config = dict(
    tokenizer='char',
    encoder_arch='gmlp',
    encoder_patch_size=[4, 4],
    encoder_layers=10,
    text_encoder_bias='none',
    lr_schedule='wsd_sqrt',
    warmup_steps=200,
)
Rows from block 4 of the image encoder of a small contrastive image-text model, named by matrix and row number. Rows with one number belong to one neuron. Each number is 500 + 40 x the weight over its row's rms, rounded and kept within 0 to 999. All counts start at 0. Numbers have three digits each.
Before each neuron's rows are labels from the 100 images, of 14848, where the neuron reaches its largest size: "top examples" is what is common among them. Only what is clearly more common there than usual is listed. The data: simulated stained blood smears.
# u: gMLP up (value half) (encoder.blocks.4.mixer.u.weight, 384x192), inputs 0-95
# v: gMLP up (gate half) (encoder.blocks.4.mixer.v.weight, 384x192), inputs 0-95
# out: gMLP down (encoder.blocks.4.mixer.out.weight, 192x384, transposed), outputs 0-95

top examples: spiky cells; two lobes with orange grains
u.209:530518495468502483523536531472434524476511527518557467428498528513482456436502506540552412543485514526569467494463509484499518491519479452517455479511485505586513546503522437521498570562540488488519602525544490527482479549528547576549529495482479501471531497494463599586494535497536461464
v.209:530461479525513516501465443480524440422528511572565523464423490432440540464493534472520412472507522496500463457526551485508545511486507469542535502540564519492527468516494549488529543506404417525508564456467506441523479483417452489523514485501539471493461478489491536453497539442501512513
out.209:504512518551587490496498490459535532473489487471491499520535502512486458502522472534436556562523431520513533528391501555493583546548466493481511502511418511502542461564452465527455508577524521504488517467577503551508466460547452456526550542490453509556517463506564516486376497516489474502

top examples: crescents; dark grains
u.113:541542479549467501560547543518500499482410470453485529481427591465479503467462494480497516487412534508451514439509437485490485454512518542490503448520488563519575512517511480439450450510548512474499494490536522468504384476483572541548486482501454522508568406492460465552566508554490460561
v.113:538430514502567505526470548514526476514552482441492497582508492465498512484527490495492518522472513530474458491515471437493496456530540482453517439436475462573514521470447620546476490601510463485503519507528461487522456547517579511558542483585437469541537551530424482533450485495477547439
out.113:462495510525567476468535438495461451427578554530404524457455435528549462457562451506492541455518459550482531452455493480461511479528475435491425511473526497473438520463532558506458499509508575491515484444528496468503419484450474499535427478507502490504524485477610444497521503417452496528

top examples: lobed nucleus; ovals
u.47:501530435581519511504455525482478456516548476488461521417499532489530496498516434514450500430507496533499468542514532446463394534552504482535536564438517477462467474451435511549482492517536551475500538505486492461403477439526506419522507562478492445496451555559483507472468491498451523492
v.47:517477500532488524500451488443455506455529586559484534451478502492444503430460526443513546483539505473538456461486538533504547551501506498508511447506509506446502461529480509579470516451414463572534581434486522450492468496434442433531496478454440460461515458492529507450484579510492494544
out.47:474522547444488549521474478440469532533496452527472490490458548519491506573510543514439479503507472503444551393452509466441555528444491501497537440512473428488504534513474500490482477468523527538548483468481489495520476557504529539511527495479508501539604516438447507499559538534509496511

top examples: ovals; kidney-shaped nucleus
u.335:531563508517506514510468457500533478493502524442482515477469510532511463486448477517461493511480527591501511461480517461504553560553503532486455470433505473535489546536474533515478466486520554499539510498562570559497538463522510532514523505477521458461515636404547483450478536500480534476
v.335:536481521472472574467556460526512459428541492594566416453467462451488531472483526458532452489506488474526481475557563434480471491464526495516472546521584466516477486416455572536578488419433465512515561491474501437461486558440483520503499465495584462461506535519456550503526513458467509467
out.335:436494517467551553467494560565470530440532486482520480532496521496499508484458529555554540471504452491485495529501550553456617445531520525522502568511477519451525512445545480471555503509468520512486463457486416476442570467522489488518517529510491553500527461534528459478517473495477537496

top examples: discs; dark grains; two lobes with orange grains
u.299:493523434508497566506514541504473446519475492502527529458540569513546533523538450542513435497447528467533577467508479472478567496474510486509449485491579513480477526481440473446475467457599490434512487513551585531472483511470476508517562546486543531462392388477469464500528530463479461489
v.299:557567453509501428545535598497531503488483573452480498488481531530509451448549445462445522469487524541466485552548467476513521540517492458478503508531527460577446508495469476521465569529589520487532540493574487517463493470427548461492543504469439515517523538447534507518395494530516536498
out.299:455479499562417460470488499489517492484548603491424419492599492472488550479485485425500488478510572604385550525495447487467477462482528531465502513503473451544447518488482516441505514528475528554503524476473557477557490395411526483479510579529475483510518445538562521466463467447500500572

top examples: small spheres; band-shaped nucleus
u.252:516517539464446502459556448462457504489509459491428482461540540501510521498474494453574548563444483559507518471556508451539485498494556427431546575543456565490457556517460498530528537496517473478470517513447514472535509550556501495526474469523522442430547553501460451486532463467482470476
v.252:485469514563501509461465482451504499507563528464478555543535498520458436463565478560494493498507444534507468504528542478499510491515508444410539510494472574537477515556492513550492471594542498459477595511508542440556499468478523470465487519480440466485507561506463474549433514513434572537
out.252:479498473452625455597493516579549488485432571501483511543471494511503491508492507552436493492493513435520512482422503538492521499487495515514478426476514485523572473462583507488422474550512529495523443489541470544506509468490495471537566493495396573527495450504540489501472510560501510467

top examples: two lobes with orange grains; small spheres
u.228:528438510476505510498507534523536469497517506461497498493413555518505463400500513489468460448529516539522545551469480429477485495466472473515465514472501439611513523513538526525496564555495492502549548586520550517425503533505498609436559490481478551458540537491440567446495540475499513467
v.228:498460479517517535487484433456503432419538487495588466509466457407474544423443536471565439467498499488515494500531587474476542476504528480504499487542545513507492458553471512511565549458393476485477600489467522487509482462408454486497475457485546525474449483486459513494527575432487529503
out.228:480462443534517465472485495449518529532455489505550506513517517473511497497519528464487447520567505521538415498410516589527528501584473461527518491527506559461546439547455520476517526529487540502481499490581512569500441454474438489519536492409524487626475476500494483515491531463450530529

top examples: lobed nucleus; target cells
u.17:526571447470437561522537523558474465488465522453452589534509407503529515547557516504468531482507511543476544464532499447470490539539462471530493507505563498490466508441505543481475476511529539447484478532529448483513553510504548450509468448478497519483482516531564443499456432502417473487
v.17:536455470527524536560501529526499479452456519482504548606476447436488467496584512515473527483531446520458490513453507547477533514550459517550519466492569469482542490463518517417429492543485533492484475479538389511501565487514502472586534494434482533538401472510563482468452470533435480513
out.17:503478471568531552534447581518461451520507441525541493581494515485535483507492540520470559487500445516499501472486449515461569512545464517554481538462542516491532481564441514431491462499474537520468434510393423506505595531555467502489496550536550528525481482468480512426523548476486461519

top examples: crescents; kidney-shaped nucleus; dark grains
u.214:497460458512547437491569478465563511476512516506613558498455520463493502465501471573487488496509460517553448521433503534471520441522505552569455468501466485495536497537521394475508537501520490446536551461486538555458490426467536529596497486488415541520461510497482586535432574561560480512
v.214:516518504516516513499537522503522462477508531570508472465462524481438481504522487461479465531452550448475494446525537500553534524491543440416491430524528506501475499483500501565483521508498443490506565456518591464493395443408507475505528487446548480500562468590542505574522545447507532493
out.214:492528554434534481460517499511512522478486546485510490483498520547538485515485494466542537501454483516535541371561493469512461471432529525422524490519466544487468523494544539592550526502534489509465465518482500480472526515550515488554478487574499539488531513500559461485453468539522488481

top examples: no large cell; target cells; crowded
u.345:494491558468496470556511493452503491449539505569536463503440495490497502533468486529433464511509578462527430514481505548507476510494485536480514442496578441457500470487538490421524542471478488496503484479538551561448471428465508499490479497445495488531514466513564472546485525496497604522
v.345:481582495512520508523505491488473495434551500519488543539534483496486537576515514531438495517509521474420494444465469560450575545490505461530497448588576526449504454455539515490500542437453547531541496481507479540500477460441473447500464536510492510581576395477582453510507532437495527557
out.345:485576502506455594485492521505472462532501443495516510498587504518522511511503481505475544466522519520507596457553539481402478531533471490541515499442484512486498532480491523541549476406537545534478422513490478504528503637496538428415489528523490474526511547452541442434521499480459511462

top examples: lobed nucleus; crescents
u.73:485541472488467553552567478602501478504462559463485477486500489474532543505498507512474455495515490506472552450548486414522497515492467459481512528459488489534473448460470558484502478469568482476523501522564457479498483503464545426485468428503589463478497513540549505557509458416450497479
v.73:617431458523513477560517453490495501446482494459474540610417441499468460475545492518503514469520449539489453536452476527452537504517513502571499497507564502490543484494489480422460497518457493493491527517454430530495553478499498508565536486497512525505433482482533481449439493515478514469
out.73:504513450520563501567485532447498514462528471476486511607501492502501493471505535473495533502499465528510468513464442525440606489518517469509497542506566500481532497525446502440492470517490522521468460509482391495485595491524487507524496520487512538487512474476498492404423531498510480492

top examples: spiky cells; lobed nucleus
u.283:497443417531487524519454469401477494468489527524566458411493570475480532400476519434561484448473489522543458506535547484484531479542486497489443495511556502491500474556424545545508534499464517537550575457494492522508495493440470491554511515446504499500505465543477530457490590482481476500
v.283:545441451526545559544481484442512442478530490558544478521459494479454545514457536460542489439431539491485466464506490568522569541428520471563520456551577486473512490515487524490489528470424471563523580446504491451452484474456463455526491525478497493482480421491510477477498564462474517504
out.283:515478560538471505425497464391450517525534425519464512459457519503511509461537516423488542504482483596474521432505491538487515493498543536438492494578533518513516524542470499486527579478442475479485518496466563481487480483492485526541484499556530472492539432484481509431556496499583479537

top examples: crescents; no large cell
u.197:454517488483493449493517474470489457536477505490515523496510549492497523509495487507503487455461513530488504553442542519544470461540472565482592421467544551480501497546413503435538538544521538506549463522446537530519504459449470505525503465509511472525554435475528541540581570510453534541
v.197:511540539517464554449500548464486499521587463482460425526507496493574490533538469510443522500474455475482552486520457464510521417539471509487490517363529484557493502517525545542468458530458622516491436550532502505465502514535534534492505569483498541522568504444518507506485514501537479468
out.197:499484507483566479510556525452503548463464515481474454575479465532509486496501469448514477474500479552489476437503464511474527510463567428444487549570542552506449551503476530469506526492497514484478523504526512503467542440458482512598540467512496498459501485507516528516424471531497471530

top examples: two lobes with orange grains; target cells
u.56:469458464481598438584499516521540523508420551460460545485447473497501522436527455506469473508495539481458478475490482565509511484502505497475498460551500463482512464455520491505471535482516475468527496495510437498540495418395476467556530438582437544505474456556415503533436516568511521522
v.56:557446470563589452545538490482538566441504524512480550519472501458496495510554495496481476486534480475461500519460476541484548581533456472491504456553554464500579476484491458510442552531410467487551523436544410462514517454448447471542503481467434494518481452496464491502474589491520528507
out.56:507507501408508495512493529536470530541483509477538496504501472521541481466502533513478588508505475520468546438520540475487471512536500466489486468496401502468490524501530467546437427490524442494488464499459472474474520598577536547544494466512423487477491532514521474436430490509492533479

top examples: spiky cells; lobed nucleus; band-shaped nucleus
u.110:509488544485500502473488497494555454549495538524473513447507503469463430450476542491498465450486541524492463502536580522548522501497462534425536459512432535575476429545432492514461478522482462400488550533531522452477481545457592549468503465513478497601483504563490538536514528494462583482
v.110:553470517563509497504540503456487478412534507488490523560515508442411537470484528494552452500483493516488434520498489527536563475451521476545545509554589522491483541515453522451540524446426513506497571448461475507540543501447476442529482484491531484474496476452462538424494512462511520515
out.110:515478537522478553455465491491431481484554411562472504488503495465520453443531476455479569509540454467562489437477484550456467493494519438524468485531511490497539542548614591480564497495475485548515511441442480516486536582488459479507481556524451496516474485485445502487559525499502494478

top examples: spiky cells; crowded; two lobes with orange grains
u.175:498481505531477543482531484423509427478520456525614503408513495528537456449479526525543472461550513573515463528484523490459587476497532488439495515515498526508527551593478486473486536501472470493496530525442523498478566489497506507484524480461509447483533471506445592458494573508493469499
v.175:565549443511491540497534508435542454483540506462489508505474470469459534485546480463533463485454544520439464433519514489533577573476500372476505432528550481492507501454494507542482545498490480481486610439548495415503486512426592489525495509466536450447498549541564488511464470434488534500
out.175:525481564574545470467528548403451524525521458530515481500517539443485498486486509549552526474525463520525484416481483537474535517438559446453513438498490540524527595581510507467499515458504501498517515487476515475498472433495479505645453518431558472460508468464504486542507529486492477472

top examples: ovals; lobed nucleus
u.134:584422556524493555520457496520491460491557501539487405526488470529511492518466466491523504439491451513513488507459420479490500455537478571529492523430560494545540485485443510516491500486453524502511486543491476542494572516511431521481511535443536509484387443438512491441494540476502456469
v.134:532487463481511523476571515457502465447501502602558467475526545468418500558474520478561442541471528505482470449485521546555583506406528416448530496529584521447506496518524492536493548495481486544524548445540513433482505493480428457498533499469560528520535442463485557531537547485541432499
out.134:513448491540441510450459517513480511564498468462497495523496541429480528558509519546476459504548515489487570558454525418493400445470522534501491469488464523479550520507542561521536483486488491502542441502459549494479530550623484470508478515542496481521531480517477479509430536484504515464

top examples: no large cell; spiky cells
u.11:511432422599489503548456498451473495499524514592480545448546526459507474461501455546439488487555488465587499466489579464493464509506537495434417545514500520505564468596472472495526498503567538517481500476534469478527503488567573482539536506442500467411487470412443503473437580488503486516
v.11:518456405549518507471484474480505487453529504545560525472442541426462552499429550491548489542537519485481459466486529509485543556507552456517566467520537542491552497543430467494468547498441459530517566466507527439514441462417440479526486501444571493493526440543497551492524554473516483548
out.11:550488465510448524490519495478512444427529497554501504441489499510494445539476555550537510502499451505444508453499480503459507519497431439513424514532504548495460421420473469487558542512529501479489500437448500515494467511505517522512514590507488498484489485537419472483533493456516608528

top examples: small spheres; round nucleus; band-shaped nucleus
u.109:470480569499459485441508397542477512516460491551551516497529518476530359511445547502509510471517453521544481625488494455591480399555510545439500515540450452553499530501465502490459485559455453538485464497509555442532500574555450445469480490522534455449508521494445498477523564434485519429
v.109:490482509567531490465488504465515492515509487502532513526516469512493464525573467583458492456498492571430567516501542544393578463516502434407530487472490553530517533572465476516482454518500557423476492489520441487509515527485532458446533518452389495501497499453501500411424414538466599511
out.109:536504491534557550532514565482466492492521444554468491527481486450494521522491486540453526459546465420556503492485551519507542486528502484574489464530593516492578556569623562479472488528536542491501507490499452515490522496489495555437562478408518518479535479496583523564447539469473508495

top examples: no large cell; discs
u.278:471514502583492526492453520487491507519504449507524574504499508421513496528523513526478558542531448463514524479454525483506508525504455471498470462544479529528573519554446512486501444530605531492523472489537437471518478554546528470526494502520495502581535470430427462483513526527439494508
v.278:468547491555509564476491503525490524524587490497495523492492527473560511533471430498480570513494467458508535461439496551516489487511487480566468475442513548564530503540442514497503426463614533542524459451551410490514433523554506471478506527516470539557492471423489447524517504503449468476
out.278:491458464587559544497443578481431472509518452531515497571543523508536524522502501537414582477479477459504565419456492545446554490511496476516489483535534512528553538559457537453485468458546529534505432467475421540483532567568455426510515557476470538600506483470493437488513498516472458509

top examples: ovals; crescents; round nucleus
u.145:564550498486551450521548553516543534459498541485482439527493479493539493458545455508488534482384510497471530479498489501489494527474527463479488474449506477558495523505532494513503488533564546441520525479565482516444483507477567501540572509457459550441501480507502513547423452542473489438
v.145:459598548473417555505511503531445538499482488493452544477500489527491588543465477446523534554508507504477517431560471450514500546450499459528481534539471510467437543468491558529501499451526510509487483544488446455529503600543554479467459477549513481527522514503544445512564426464477436532
out.145:515467482456459522522510504527497467530462545499478494471523503485499509534510501515491448499517537477495532506522516399504444503535453499506493544458464497470461444464450538478528455502466489507506463516418531493499461559500551526435383494513566465505513549583522503510574490465495478576

top examples: spiky cells; two lobes with orange grains; ovals
u.342:505483477516499457513444535430489503518434430523514568426501526475494413501468534573504531498442507489511490557488529516427484458588533547405514431475475447516495504557503469507476503545489569464530572509481542483506397451544464428570530473435448470500566407479452501475513547515488531553
v.342:505508484469557558551475508497510498514452499572499514411548548516474472510534486466498507527373495428482488454491451515479492459482570489439506420492452516454498520548553491506514493472528516559500501462438526598520466520564472459563506510461506478517586464462456537481546543505492457527
out.342:465540477547544517511524515487474526478546487562528510528501537531527493469440448490501521499427468441512549462511517571490517466476556477560491492509487539466530540519511559525461480485527541514498427454485505530537511519523458473518498494418490508476506414421470447536423470472433473492

top examples: discs; lobed nucleus
u.118:577493382472530519557521495527513464472467533407444466530447436472510549502489524511485519450534547503441492469515473518422517551484488496527472526510538475509494494424519532494494502453493500465555512474552467497480542563463538501540507429478485515502423511507582469500477449501473549493
v.118:543491482453518493553467493510538541482428544449495467539492460518469510456574555501461493456440496470497499521460484542439493548450530509540444467505472460525507523459538519510480462524488474484555545500454504556468570611542546554472515447517447555514519528498463506455504428535538544513
out.118:512504522562422498395547533395437505491575459492471485421513524535530480496462448466514521522506513531542521502598521470530498519520540452501507554534482509519444533509508480561479573501459504501476549491481506442484502481473493468495427513447590386445505481509521494517463495453500503536

top examples: ovals; dark grains
u.144:518539520468467533462553557529511488534491499528557449378421474486473559512454481501505535471469501497554457416539523483546460446461502557467587500463474496494451531492529493505517548484526419473496519526468564494492466516482541584500591469487493494471480470474530575508574516499504422507
v.144:537554497469483533451556552465494489471555528501490388505526469516502426489520425465463567518430498543493492519515507458561477452479517484453531495439498464577457517468516535589528492537567540461474502479559517445455514561529582591496560533491461504432557523517575494507438518553471545446
out.144:478510555436545420541578422500480588447486582490452516503450467580509491482496492469520490529506474519518463434471442544482493470450543466488502501537518510473506521475503461476477565514510485509499544521510504487529514416405511493547528457520476533470514469502496538503548447564563502557

top examples: round nucleus; discs
u.267:526591513487496430524559547535502547518514536436448476532532474522526522532511394504436532488463529546396580447510488492511496556492486438488457445478476483535479511499503527484486482516577555451550548489531449518498519493491548464457520507511447533507518526508535431499446445551538555478
v.267:557517448457480521546540524598543475482493541489496488496437427505471574490546531479503454489471513468492472480541475427507455510463468476558462515482546420518468467432523613492533458497537451478525512558462446454463508564508579531455521435563510521477472548580512514526537458503515511510
out.267:509514488441463543551538522591502463505492536532515478469494412496507529483498506507534515506463506501526509452577494441528418504478458508513492561442494471511431476437475548483496453523490483502497467501501494447474490605505507511477477496490560482444471543526535503608537460449451483478

top examples: ovals; lobed nucleus
u.362:513524460472457501524541495545525485499451494503515553531487444564553459473537489502508516485547496507522513458497518386472540502443454504604450482508506445537478482474610481471470508556488527461555496455527404526429453540531561519426566531524500519538484553465496610471478483558491521570
v.362:490605525548439514472533507456473482497558444466497408521566478494521486482496400454457526536506497565481568476511492519469459541561484501480528532377541541578475521496516488532511461498545532471500395497511470536465520495488541556432442520509524516505549551435546471588454473495549559497
out.362:438468485438446494574488476578511556507450600514455418489536479522442523452493478486499478552521530498493433431531486494590443490475519442480491508484446532507422517442549474528498547470504514516464507445505555487504499506474578497501478500506518556430526512511497501497556454574551499479

top examples: discs; kidney-shaped nucleus
u.138:578475446437531435558478544523559499490444544418460483561510468469515441498568477487427523494518484480485487491475494540530500541531435518527472447507490483564534459458511509471436437552509552488564481490548487555463504427473499479572547489473491578547475464538458468527441467563494540454
v.138:491480497439430544549451498559538520511511520486530530500469501492473503550514555468474489519530513448457481488469547583526501547450507501511448484529507458455527544434512536492484474434469433550533495450514469497466468555526501443440467489556529501554468495525551470473559476513446481546
out.138:490528464513497512508541556454441524482490516468483531535497495533529512542487500509524479447487527552487493427598482534470540531514528445530552488558537509469471533500507508518443546502474556494500577488487411437487543446411484431526432485512566496430503454507594475489540472445473534558

top examples: two lobes with orange grains; target cells
u.210:542583507559533526502536480487530521556469483427558497500470563516440448528582519528465427519506484595531514516474481498508466518506502546424497517516500534550536499487456542494455470510437546560529530436413478512527442449437491526518475515426452497484402427482529494493495498404542513467
v.210:545521505443499559459520447514437461467551460513434499540500451468543563565482525461500480541442465506433479515557476516444533534434518417515446519556546515513419544386516543522542496448484506489496498486466428472544549538538509515558437475542537496524482461463500445483569462466437479443
out.210:448493489443469530532512533535541468516497416559631458437483487539480446552487598548457410519530431535467444533547442563416513516442518558487476517533511457558470477501510523531536571510450504449517526529471539476510555521547471516477473519536435474513491535538408488492516522523485522527

top examples: ovals; kidney-shaped nucleus; dark grains
u.207:491499530522503561428473541478446490494555434473502419537518465434535535525443494516496509505494474523505540512497490508464505472524510523487533524422521580523537509488505538488518493445491547424475372555477484537520534465571452567513504529513544501499482498459472445473468509517446550438
v.207:516535521475430575451507537513471432477532515463484423506502424495497472490497470452488519529449496526463492528565519404482494452529506544493527531427543496594417502475465569532499503479476513469460534526480530475489501515450555533510530491448578474471532567475563488498440438532455478450
out.207:488429464508601501581463478479507483486469509489509499553479546496469516466518542519511479471494500467484433526436459547496535500475540508520500478550511515465582438586460500424495504516463487508493531516425504550498514431472463491577495480503569529516514482536464546401541516488531507514

top examples: two lobes with orange grains; ovals; small spheres
u.149:506490456586538446453518491470440511499503470466513466464478517525481511513452451495516509463505497522486583559487439514510561443558502488458488471505481515485556518579432436475518545537442543593491486475471549558494467428510487520508524533482518478504534446495534523482550521528581545502
v.149:555527429429517508474566567487518501424532495520565451448484516530512552482447464464473482443515463547473472495494440450537466423449502543585528503436541522510471463489518489501552525467503488498516527482450528532520549433413521493470538525450537502430527466477497533513471506466565484479
out.149:516550566462537467461455438497454459535536415496496492471475526501478485489488520538503517521527481584480474457552519482488525534478478469532499501529496465504463534497588512455452532480518528522496430540563425473433545564528495533449526534557496571477473525495555477473475483502471496512

top examples: small spheres; crowded; dark grains
u.184:468468482551478527503450509481483484551549466516483634538548562474533518509566474507493520482513479507457487500461539576513518534551474452459473517520517460452554482480480495508427462553469538521523495450501468469514497496550492457539474543495445503510432494532467483505481555505490472525
v.184:554516507519511540483560465481537460383555607454437481509532464463438508537560486501506484442520521531472450513481461479466535521480486473539526496554622481459472495432547570441506465473434507491504547427543457465498470481469478501536450460496529493502451429480584471481470521446500571505
out.184:512515559511420507429506540527463494508578412498511489480520479488517488555518434467488572495502530517469572405512462469490479512508508488531530515415523548537462483503470471472503512451496509538541413485484508492496488540503507500459498512548477480521527492487539509551605516476487540488

top examples: lobed nucleus; ovals
u.265:447476524534483541502455522483462462467522459528510537539476469440567514524492511508500526493529484538525531459521532509468519503590474529509535528465542553483517514515461480440487500507525552469475413561549428494550531518525454519539515516500556503567452505450486466531532463506405430460
v.265:536528497474441559500528530555508463498485559438458516515513428480517416493522488458480511511491485545486469528549487435500496510498520523481535526502512486573461477447491516544507502552531522415456519532503480477494521495497574478573473451503521486507469581509591488540423430518475503459
out.265:507460420540533471577494456511489473465466483478499503522503476531495508480499480482484506473528479560491438460527449488508496490561452485558506531500551522496529446535462518413447528549460551489497497540481442504514529414417515499533457517518531527515466513539565519450511494476547509537

top examples: small spheres; two lobes with orange grains
u.186:509473621542496526517490504455505494479542445583548481464515408497481473458519548553506411514514474525566440477520553492513457490569466533484455583467533489572515480503482523458518474504503485499487537607527502498507552502506501566474519476472482542491468560494474487437544593501512474520
v.186:547580498539461523465558482464495479441578496503482422542474461511477500469519460440489537536493515517445447490523486504455557564474501438500509522484634492540438507514544534576481573483443494493495584504534504425506488486381532488459482483463554498467529535503576491515413474504514529445
out.186:557457534517532524488546420500474516538547531481568551552516553497510498469497530460484438517522480502537460517468553553488498423527529488494526491535502515451604476557479465491492485482525504422530498476531559525517451444492429516582468547471521499539500462540474565456446592519481533535

top examples: no large cell; discs; small spheres
u.372:495497514605434533441538473484450458465556461548498580509558524473541547491453496485545523523512491556478498474531476530468549538516544395520577538534574570459473548542480453496522489453494540514473478488490447424570566549493460456485429504484585469516477486433517480512534470472509406501
v.372:496534488504549463523514515506490527507516468586520474528459481503536543533482480495492519483505486476539519460428469559477494502466459509536496476476504547485569504488536499487496481504573513481546429488540467544478500501573478564465558542563451560523528398446489477524493587530497515507
out.372:487534488474525520477436595529507443524511493500510502496532494502535491496505481551473549506501475471488547562403565475478463498539490548467495481449426495540558503500518511527520419514585509500510417502514496534515544532597535511466548510481462518561501541503464452519475485510460498446

top examples: spiky cells; kidney-shaped nucleus; no large cell
u.74:525454449576520388512516496526567425496493563505492581519470527485513479508470424513496475467512484501445544438465538521555517560554494412449544503503505472522496477521558436453404550491528466442544508483515496569449430564482430520473499520551474503442497495494458511534484530520531566455
v.74:564531552502472504512538470441460505492550497453502532551524398495499535542558465446512505520453532541419400453488530527490574554529500454521489504572568487535470459500492477531512521501541507440495601468494459483487469520427487420502528463465537502503486490420538496535486486496459498469
out.74:487566539478439499467504532477486476480463498546523491457555496394477568550547459522470521506613489443507543476439576484523505508495463490502439532461439469454472568498510542569536465474477475555449463530449576493514510495468508561409496494486505554557542502467481552505449494503486492483

top examples: small spheres; lobed nucleus
u.45:477465406515524458545438490579492477526480440535451464468495517477466489525500493557480480439513544542483574430585522492487492531535492516506451436468518508456583438511506454512513454511545491444547533514544521518509478578468509526520506488390484541532459527524503496497455520492462523493
v.45:512565554539515521546485504533492506498480515515465490546547394518533456530450463493485539504462514490476493445488511537573524491469493459480434476531439551567498496500538522530478469552605556473487438459550435415531437603509595535576520526523465496499457479462505460617451503509489475505
out.45:518495519537564467486521519518530547460533453518493580496460485473472529479489490509550509521455459501503474449513425445536505522473546473486592463499552514514531471526460489460444499535536462427509470542502445464512535429532504555564520457522503525487489551501527528535482492505492473512

top examples: small spheres; two lobes with orange grains; kidney-shaped nucleus
u.236:559483453515527496492494523530530489561511530492443482522553467465464486475545488516486506471517534518484538481554502482493540479524459471499514553512486453512499509476432504532462452540488482455450543480451498435461512562487520543547500508471498465499490534521547535474500469486475493505
v.236:527518506508518531413483506452502482528511487461460478542526487496477416428491479502536507498528442495562406548575476488495517513487541447463501549504492491569442511523484525551545539485544442475494573512535494487504536489506488523506495502497508474428535594461517478511445488482469525476
out.236:482485485421541501528489470555579436505449645496539476480478433490451486469498544505464421493485499418531472550497487471503427486437502509491490511472501475511529456413632546494525473502494463501498467520510508550527480484490536535547502468541432529513470533530492525532482485525494496467

top examples: ovals; no large cell
u.151:458570441494467515498483529506501425504467443487492528496515553516525527538505534522533433497520499518484481466492513450503548617507404453510523490542527530517522534477454486491459473483473497481528514604590442557530502424545491481539494526436554502607570499483497428470551511539426525526
v.151:504510488445499502483478503485536541496428559389481508516543436496478455553517499501485512534519566525454488530497466504484481469484538482443522462517497399517511495457529436526443491534528511479527516418593526498493433504499601512545506461508418506497548494489515482538516462517464501526
out.151:428519478502462518536492516555487548464526512511501548511505430441500566497515461459552520505519512524464519456459514501459533445442556511519479451539495526487470507504477494480486506476501515435432421546468429489436460523475475514485557480536445464528535478561510465544567426507530494567

top examples: two lobes with orange grains; spiky cells
u.264:548531435579532475484509467438552440432542546522520480511469513490459452462520523550519497487510529533508513562503484530432580503536493527497528469486554502484528470554478487461501516434469480561508525487547535497552495443510466538531535529434482540567535458555501523433502515519504577495
v.264:559424488540508486438487458480526478421578561521575471441438513452461519448497508507543550463487463521481441496522498447531569463464528493474534392547526533416537452526455478474545517530468427584539642499535522467480531507457481491531551524505455528466480461500459498498538534495511526509
out.264:473484475502492514484444511518533484523446457481505465442484541433463488562453506504447460506520529500488595572443551477472488521548509518508528531525454517507540501554537519519561441487520532482508502541526487524483507612568549500438513474514489497517477541491558490515406530499451488500

top examples: spiky cells; two lobes with orange grains; discs
u.2:484513463492430457459458547525471456439502470526554510457512530512546485443465528501509488440433462522602578520489516471482500482538490532483466506466444513520477477490456493411491548555519523486603507448475531567468522462530439551571516497504416547566496480519522474495488508485514510544
v.2:489490552536517506467515512469534499462457561504475477456517544534557483442517457505504514490513579490517528467519477501483547467500485504539504474440469488514449489478487461587492548478588567503476552423484468561502470426479562480533529524446482463428544510509491509552521537560573523481
out.2:494520516557424529508443572541484562466484522455470530496472505485487457526438503546499527500514497546523512481530491554431465507512544527484580425470508491464522553474534458487515515448544526559527493463450435534449463484544560468509485503527555473514472438458598554543474460506422502547